config.toml
mlp_ratio = 3
layer_scale_init = 0.01
drop_path = 0.05
moe_every = 2
width = 192
residual_init = "none"
optimizer = "adamw"
beta2 = 0.999
eps = 1e-10
grad_clip = 1.0
steps = 7200
lr_schedule = "cosine"
Rows from block 9 of a small sound classifier, named by matrix and row number. Rows with one number within an expert belong to one neuron, the router's apart. Each number is 128 + 24 x the weight over its row's rms, rounded and kept within 0 to 255. All counts start at 0. Numbers have three digits each. After the name is the row's rms in percent of the matrix's.
After each expert's rows are labels from the 100 clips, of 14976, where the router gives the expert most weight on average: "strongest on" is what is common among them. Only what is clearly more common there than usual is listed. The data: phrases spoken by 400 fixed synthetic voices.
# router: router (model.blocks.9.mlp.router.weight, 8x192), inputs 0-191
# gate: expert gate (model.blocks.9.mlp.gate, 8x48x192), inputs 0-191
# up: expert up (model.blocks.9.mlp.up, 8x48x192), inputs 0-191
# down: expert down (model.blocks.9.mlp.down, 8x192x48, transposed), outputs 0-191

# expert 4
router.4 096:101104107124107109115124140149104094147162122136095125148111108135127120135080125161145140094089117133109078143100096121151131100103085107115097155143129102165152112106130125079171123115149070122143142098134121131141097112111161114139121120121133156124120093163095079116104143110069185125115097123081112142088122088110145102117127121135109087134113139100132120136135118102107178140104131153114103130089118108104102143135093190116129126108118061152141123149133090132120124107122094118114128103120090130147157128091095138133116103098119110086123083118111120071134135120144118116
gate.0 082:191091109113151111118126097089118118156117108120134117128101144120112129088142115150104128115113170152144146104142134151116157083083124141137137108167133076141164140173109106127115154154178104130127155132169132149124113101126176135154133172135111157121100126130112133136113109119107131139144107155074130125167122134139123110139119124170167137117110144156109142130159093132119132107201128136133122107154115125145110084139121099181104098100116148137087157111105122133096108104121122112119118121098122115088144098157097078104108098084100107151105111155138105153113121159061127134
up.0 085:092162117106113123099121092112156129142122132155104132149125129130122149195074113120087067091111112117140110155141174132134158162164139104098139140148144131153145155129133122156103093128149171126082148102136190157127124150110124089138184097157065147147124144137109155104111141149151157116115128057151153123132129102086138149143126127131113116142119159138110138133159119119114122143147108083134095122082115123141098150101092134134106159133134123118129161121135138136123094142160144127100144136117115152141127150177126148133127139122129086153121114123144135138137142158077197121
down.0 085:103107134095131140149144142154130124107154138110118152136120146137129143116134127071063131110102171130128108106109078148141116107141098121146137147099145109100158080167137155068092076121076126107143135162136143183134109153130106140118123131122163108128127160151161109170111121122130128127136105143106084159168180099167132146148172144174167143098117162122102127165137101154113185121107091121131110117158137133150134122116130165095105144137167127123102157152103119136111118130117110110114119149152150149126120157169105150108082127133128126141135126147185144128122152126133093143
strongest on: high voice; rumble; pink noise

# expert 6
router.6 093:124160086102158127103112143135128110146116081121088128154105093126105130153113127108123162095102091108122135092128130113091111109149112141118120152169084093131145174112105120089111125128118101099138160114128142118129121150157143140114120123051113156104094115153140096125089093132092101106125075120123162108093129123105130120114137103157137139148131142118102098071124085120140105152135137112095100114128143138125096132108066129120126121111113126150102116128112136105079096116121090136063128101071134110158141116100130110092085128130103136137089094127144115082103132116098116120
gate.0 090:168151140093132137137138113128152093166115104116114130181185157148124133107075105101149170108139131100140125165136135149119155158141112165134123106152122132131124142130124099110113092103130137150170131164162107146144143138106140201168137115121124183118140128142097109103122172108152117104115139147126159159100136181041152137154091102145132120105160177145155155126128116122100110128134125110130119127120135147122089141140107144093142145117120132183153163128109095137123161134129124145127118120145087122150118144127135108137123171134133103138126113125056150124124140106130148081
up.0 093:100129101123117089129131118145098093098137130121146158109092144145122110127154140167132135148161120160108161157121125112125140129133107125110151120132078146134144116130099129159095130082097120113119105085126116085130084126149113108153113109118133149124170184077177100131118089115092124132128144109144079105124114148169074105139147121088080128163093077143133108116102121123142122141166105162127158162141119129154174132145143149132136141150149170130147114168171159116162180148140132114113148157156154129155162133155150135139127165133154166133133122137149144110107125182102108131
down.0 086:162115119142138167150114103177132110138112104105153133098132102103124106114113128062159153152101117109117137110157097132125144142169148126103144114095120140141119109132143121177165088095067146123123138140148129156153135129160166155147183142093113119125149136150123127148117143112143143133114089105127133103134149113134117172157160165148112092121121106133144146096147137074144173092165134162102156129143131148124138118121119086115112102143142132141123141071105107096122099092118111147119131108178135117120137158187105088089131089111131159130070175130106137136111100121110124123
strongest on: quiet level; child-like voice; reverberation

# expert 7
router.7 102:138140122154142138135141137146110151151108139144127104131083127106116128118133093140137144155116124158171137122116081145111108128127117133081107141128110094122104167133124121058108181126100088156138122106112115123119118137105131113124115135095131146103139112157118144123156208121096135177141065132131140162095159147126090128145170100116101133105112111104100120131131169088122127125105156134152142139130145124131128131124184151096099104077111108104133094158088133099090090117111140141154121141159106101095123121117105137117137125136028128099122111149131107115114142121142109087
gate.0 096:130158139108123126116120142162131135138112127115159106103093122153148137096134120102123096094131130147160145130114121172108092174128095103159110122140082153103204194169121066103154122132123109151119166139119108129140154144157128151164153138120176158164183091130148173130139119145162119132126160148150146133151111151156130156156103130121159156113131100132139123164098137137113098112141117129123109105146128134128140131174114132132173132141118123156124182182136082149147133124143159158073145139108114159116137145146113125134131145125155114119138153133105137157112161162127153176
up.0 087:158158112131140127162086133133133142107112143121097110099134125147143166089138168134149126110146124113109146128166148095117100123123172142118163123121153135163176144142149126168140107103135187153113126148134097134088126131167180083165096216116171143103101129105158095117152137126126097122095147103110111124134099148117122146150135113137117090127131086085150170160150155143092150145136145125103127136134140133136112120108129130158142110100147143094117096069165113155139130148168131119166132111124153141126169117138110117124126154084129129089120097124093121135136117080118138090
down.0 090:128137175091157146124120118117096093104124158125125167122131158085082122124133090063123160123114140091151180113134155108110116114105131099098139133117161128115136142159124126113093073148106135139136114117144121140083131139095168152113138089124153115128118116136148107143132137090127151085164147147140146147103150153130135142160123129140117107145139092121122119152109167104103102117133053149163152164120142138105148137173168090135131121132171162156120139125095134118120095124096152120102147104132123116142173147100096164163158142103155095111108152127168108134155130118185143137
strongest on: deep voice

# expert 0
router.0 078:138118149097099157069153141088130160110134186115103090110129100097131104137110118146127139169123109088128106098078118131124085127137148124114148123096116180121136157103094094098155103126134125093132119107130124096101107111143076120121137083119106103174127102133102117107082100138134088124114103104129105143139123071117122155111141149116125133154122093142128093105105163175120115128086125057129140119118097152089145137117146141095120121082130144106139134122147132135122124128129160133140108131059134164130118111139158120132134154113105155109113099137106119134149133065148115100
gate.0 102:143116153128121148111128130111109140140153129134124098118138132167139098134146106130142112117141131115122093099127117104157129070101115097130132100112129140125149116170157125135150137128157143159190128125102155135109090094116136144143171131128138118130130108146145081153151131129161120136091179130102060131170133122119150140150170099133136142109113146120136188177121138133124116107132144148126151153188160150122108107148103131163136153065123121111081109132128147124133113100069118120185098095109133146094104097112100106134122093098096163099117109122112128121141088068132090110
up.0 101:092117094122106081116127148149107107125109095118125165172103127085099117134119136101126164157129153135105140147153102109061132173151131144108100144100132111103095106097072122159109107109107127093061114126124100118154147161138104103118098111135122175129109146074126153112124130135105139122139090132153153098112111100189068129110076140101082099136166120132113086088110093127141135129131124104117105125107157125114127131129140146092131109141133138151156122137141103113088151150160117125100150140137120123157158128118119129121133126117145096136131124143114130126109184157167171133
down.0 106:133126113128104140107067123109103118116099100157174144135132128147106151144183153082115142121095128161124130098077140101146123111124157117151157101148161126175107158149135164136156092110175131089127145107146095099160132127109122127139156153139130105111092137188089099127128112153157116134132131085110159130138158141193131123138143162126132117108126107145138150105098137134146163102140136125105087079124089168104122138133146107138142119150182134082145135097128097145108138144113121133140138122118154123129139150145126172109165114152168152156159134121127120075083127144127111168
strongest on: deep voice; mains hum; rumble

# expert 2
router.2 112:125139091133110080136091128133127117146155140137116123108142145164143149118118156129134136161142154167124135126116157123137141136137177140166099139159091116119127138140118137112096142109118111104114111126130148124106132157182101139143156131138124123142106138082147128110107107136153119103140097103134101111157149148129139148126139135112100131150095129142086108116161091138104136193190174071122132144133133146169141129127065075148142170122109137169150176143140133166098132090143115106122133128055130153161109134147160110162129138145065126135130095135149117132119125090076161116
gate.0 093:163128166098128147100111106114152127109126148108150118139153111143069133124115138160167094167134146130102165149108164129117150147130161163106155135109133130168115135140139139175123108154172181123139134111145108131087124130166098126122148110125113148117153150098128107124154111150092148140142141152149124121107156146096169108139126085140148154173179156143141117144096109178111144127155125130134131133113128139098169129197120107149119139131118137162158135188125171084154135155148135118165153152090157151141107151142175147136135135133123108170129160148167135104092144129105122164
up.0 094:171143177107123150126139130131130151096194168107185123134139112169095153089171117156168096158111144119107129112108163171143142141111127139143145130098113150160120101142115171156117160135154170114168130116161146154126150156135106138106155135136148123118146136084142145140162116153112137155139150163137173125152160143113146120153124138149142162175157135147127170148103124169126168150163149159138149127127095129116151106190101100154120130091137137145108134183131139101121155138118133129149134115071127143112089125164150124128121112125113145166121149159148126122133108133084134138
down.0 095:112105120129099161119159133152117156129141165141150142157187131125099141129113093122134151137112113150101124123098064117104117156081097123129104136123109100107131142151115152131147125055140133117143143137145125157155135147177142146133161170159147108112108081154112101111116081124126119154127087110122155115109125162136106103122136132170120172134139116107107116120075140146183116092111095144111091178146114113150116114131081184124151110135164122115138090138115114104141171128147115138142102111125152092139083097113105131142144109140119130085125166130180097127129137122143156105
strongest on: thin (high-pass); child-like voice

# expert 1
router.1 097:151080151140123109140108130090165085099119066129123180129150125089116145130120146124152120114115114102153116186138146126128119109144124127118145124119145147099102128120123134098127147151096160132120131131062124144128123101072135149137118100126131139085117110131097143122144156119130093119148107133094107132124127133122113092130075170140124104078151107115146148151120092140123115122094073182140129088125125129107118096124121138122123105206108103114104113150136105109147101106107134128129150139160131126109132142130112103113128118157213121156119166131152153137101144192127123175
gate.0 108:106105164135103140101158138130114166169137145140106125106129102123083127104165123125128142143120143142160111138125135116123142133118136135156094114149156104121145129140168141107176143082120146130152118133094156141147108128098162189093138128148119094155094143107120106084078144148130137106136102091094123147150132120097096125169122076146142162161116141109095114119123144125126152180157146151110128155125148142153122115149154159106187112114151128114170135144096144146112158134119106140164126129135120079090129141162093170142156139132102150179160140139147141137184147084126182129
up.0 111:123116166105133172151119080098130127143179136129119155098179103122131119133131083092094158134097098165162104162111118123155162134101123189131124124131153167135159151125133153139150119087147159134173141108088130144172133160107142164139162134185104125132128128105142129144155139162117160129175130117084118130126134149110123121185120152132128142161123116122147134127137153105137155161134155183115121117116147152140122125152177122122164118144106113135167119116110143151123128111127108129159110112164119086129165122119170143135130089127134183120133154112162136159171116134123178153
down.0 110:123162113120125157152135134141115101156128074118073109114105114130114129137140147095127124133159134144145163178146163149134114116136110111108151095103168112129141158147166113082114118174172130143167120116125142109105098140130159128078088141126140094144118106142121150144160119094115129143114121144096147154171127161162147140125140136096177208147135136123142123126126109123136146111101079141130099120168138129112100144113091150138102149126119086105129163161110167117168133126118117122161152157113112106145091138141077131134125116167142110173125113089131094133121104156111068144
strongest on: low voice; reverberation; slow speaker

# expert 5
router.5 117:102152137120138114150129101116110146117135118089160107170095136132117100117174131124118144116164121102105130114164107120115143160097092126116054118132143061148122063112174098153093110103144138148110110151162138150129148155134160113130093135162112103113143139131137104133130130086127149126115177164155120162129143130143107140129132099123124154120117142125128174154091147088131138090118141147122109134122157106110103121132169142128147112116170122139125138085123124123180156171151133130122126110158080075135142115123109172114096148118087073152126151096084126104164117131138117106
gate.0 109:096155133135121136112177091099131148099153149145115118133134118120123159121123126158129181116138103118144114118120100068151167164147148166141143140139111165089144120123105129166151127112119101143123161106134133128152191142144118153115159091129113087128155091146119121130114124130126061138135111134123152119121175088183120146129112121138193158108108062155101106090135114146121152149122114120140105117105131192149103132158136114158137111145115132176144159131152109121131095117151142149115142067139102144110144130058129146137099140129149144091105127100110136147112127134123143137
up.0 117:145122142100089153135113147156087129111115173145125149125150140174135132083119061119150115127099136135136132112095120111125138105117132136105164160109090139117096168107147077120147087112090133142095112077116142082132104127162106137097139148125124112118134146130087107134127129147147110115172119121146143178138102137091145107133187084087124112129157098115156143160138158141114096156144096143140132123119141086147156135130132146169118189156144140116129114160142151137133101147118137159179134120135124144173174134136157147183129134136120135158167156137130152099107153138115140152
down.0 118:128114139112073108126124173117127113098135099137166059121069104128113140101134105143098150129167115125143113124114081142127133157108127031136134138120112119127102118123149142202123120097165102118083138147115100134108120170164112123121141172104121112124089099140062130095112101154141135111100153120157093107130135136165120134103144096154130156116137104144141099118168147101134127106132121117159136142118144083170118114118105148151136098130118140158124096138135166142136144145128148138102122113134159107140109129091103143114114118119087105133151126151164106140099087119120153142
strongest on: high voice; reverberation

# expert 3
router.3 100:126103124141188140127175141164107134123117126152120089102124124148138120119122114098119102091117138119094130073125114123123135101086143115137109105107112113129126155147138133181137049127163074095147134099100097100141141106130119102110146137125118104123109139141192120153145113138106134123116159096130151102126120127108158146124156095162175120138145138140203104161134158094150159111113118086148121140146109133133123139137138107140078133089074144113102115160123133112074141088108097146154105133118171087127110114164142129116130079130100119106131112137120103114112113095133108123
gate.0 116:144120088157124124093152159126130174098108159143119121163112073106134155182127123128103133049114097103131079108104098090179124162156151133132095161127147110173116118110148120142178140139161094142160117110080105150152119126145172123149133120132127131147126127117148122117150100180098181125145121151142126127135157115157132128131120157187119106137144122102123123139144168165167167137086132116103099075107105098110120142103140118106144100105147117112139131111156091124094145133131100114132119114136150120112099114127117123090116115125119155119105100152128103164141130113107142094
up.0 109:130123171092099136167129092107137088139118090127127128108142173147124105107137117152155122210149143137147175154156134140072143108103096146111149095130121141083123143141105116106067130106088174133111127150160154111093147133082119152104107128139123129119129105135106107148077155069153097136141134110096113122122091122112130134138109127092107140099088146138088141119118118107078116119157165133160175166163141174136134125161108119147098123142108133143099144156072143145136103126125150134107127118109114147148141128108131129126115136134155097099125137108146135097139123144148134169
down.0 109:101168106110147107149108106129128095177116144130109105129147082106161129117187094144181127124164155123146157122138163128116092123112111137169137091138131136168128119111126116158154162094102117096119101108160137148128096154118140133129131091112117157099124140134143147122122131113128141123144141087162129144166140149153103110162158130147105126097152113117179150137109143174114120137152064144153151105116143150147135150132154081126100166150113111192136159145135104129109132172104117177140103150125096134100151098089140117129179170129133110141111128126075134134111148110086143124
strongest on: mains hum; child-like voice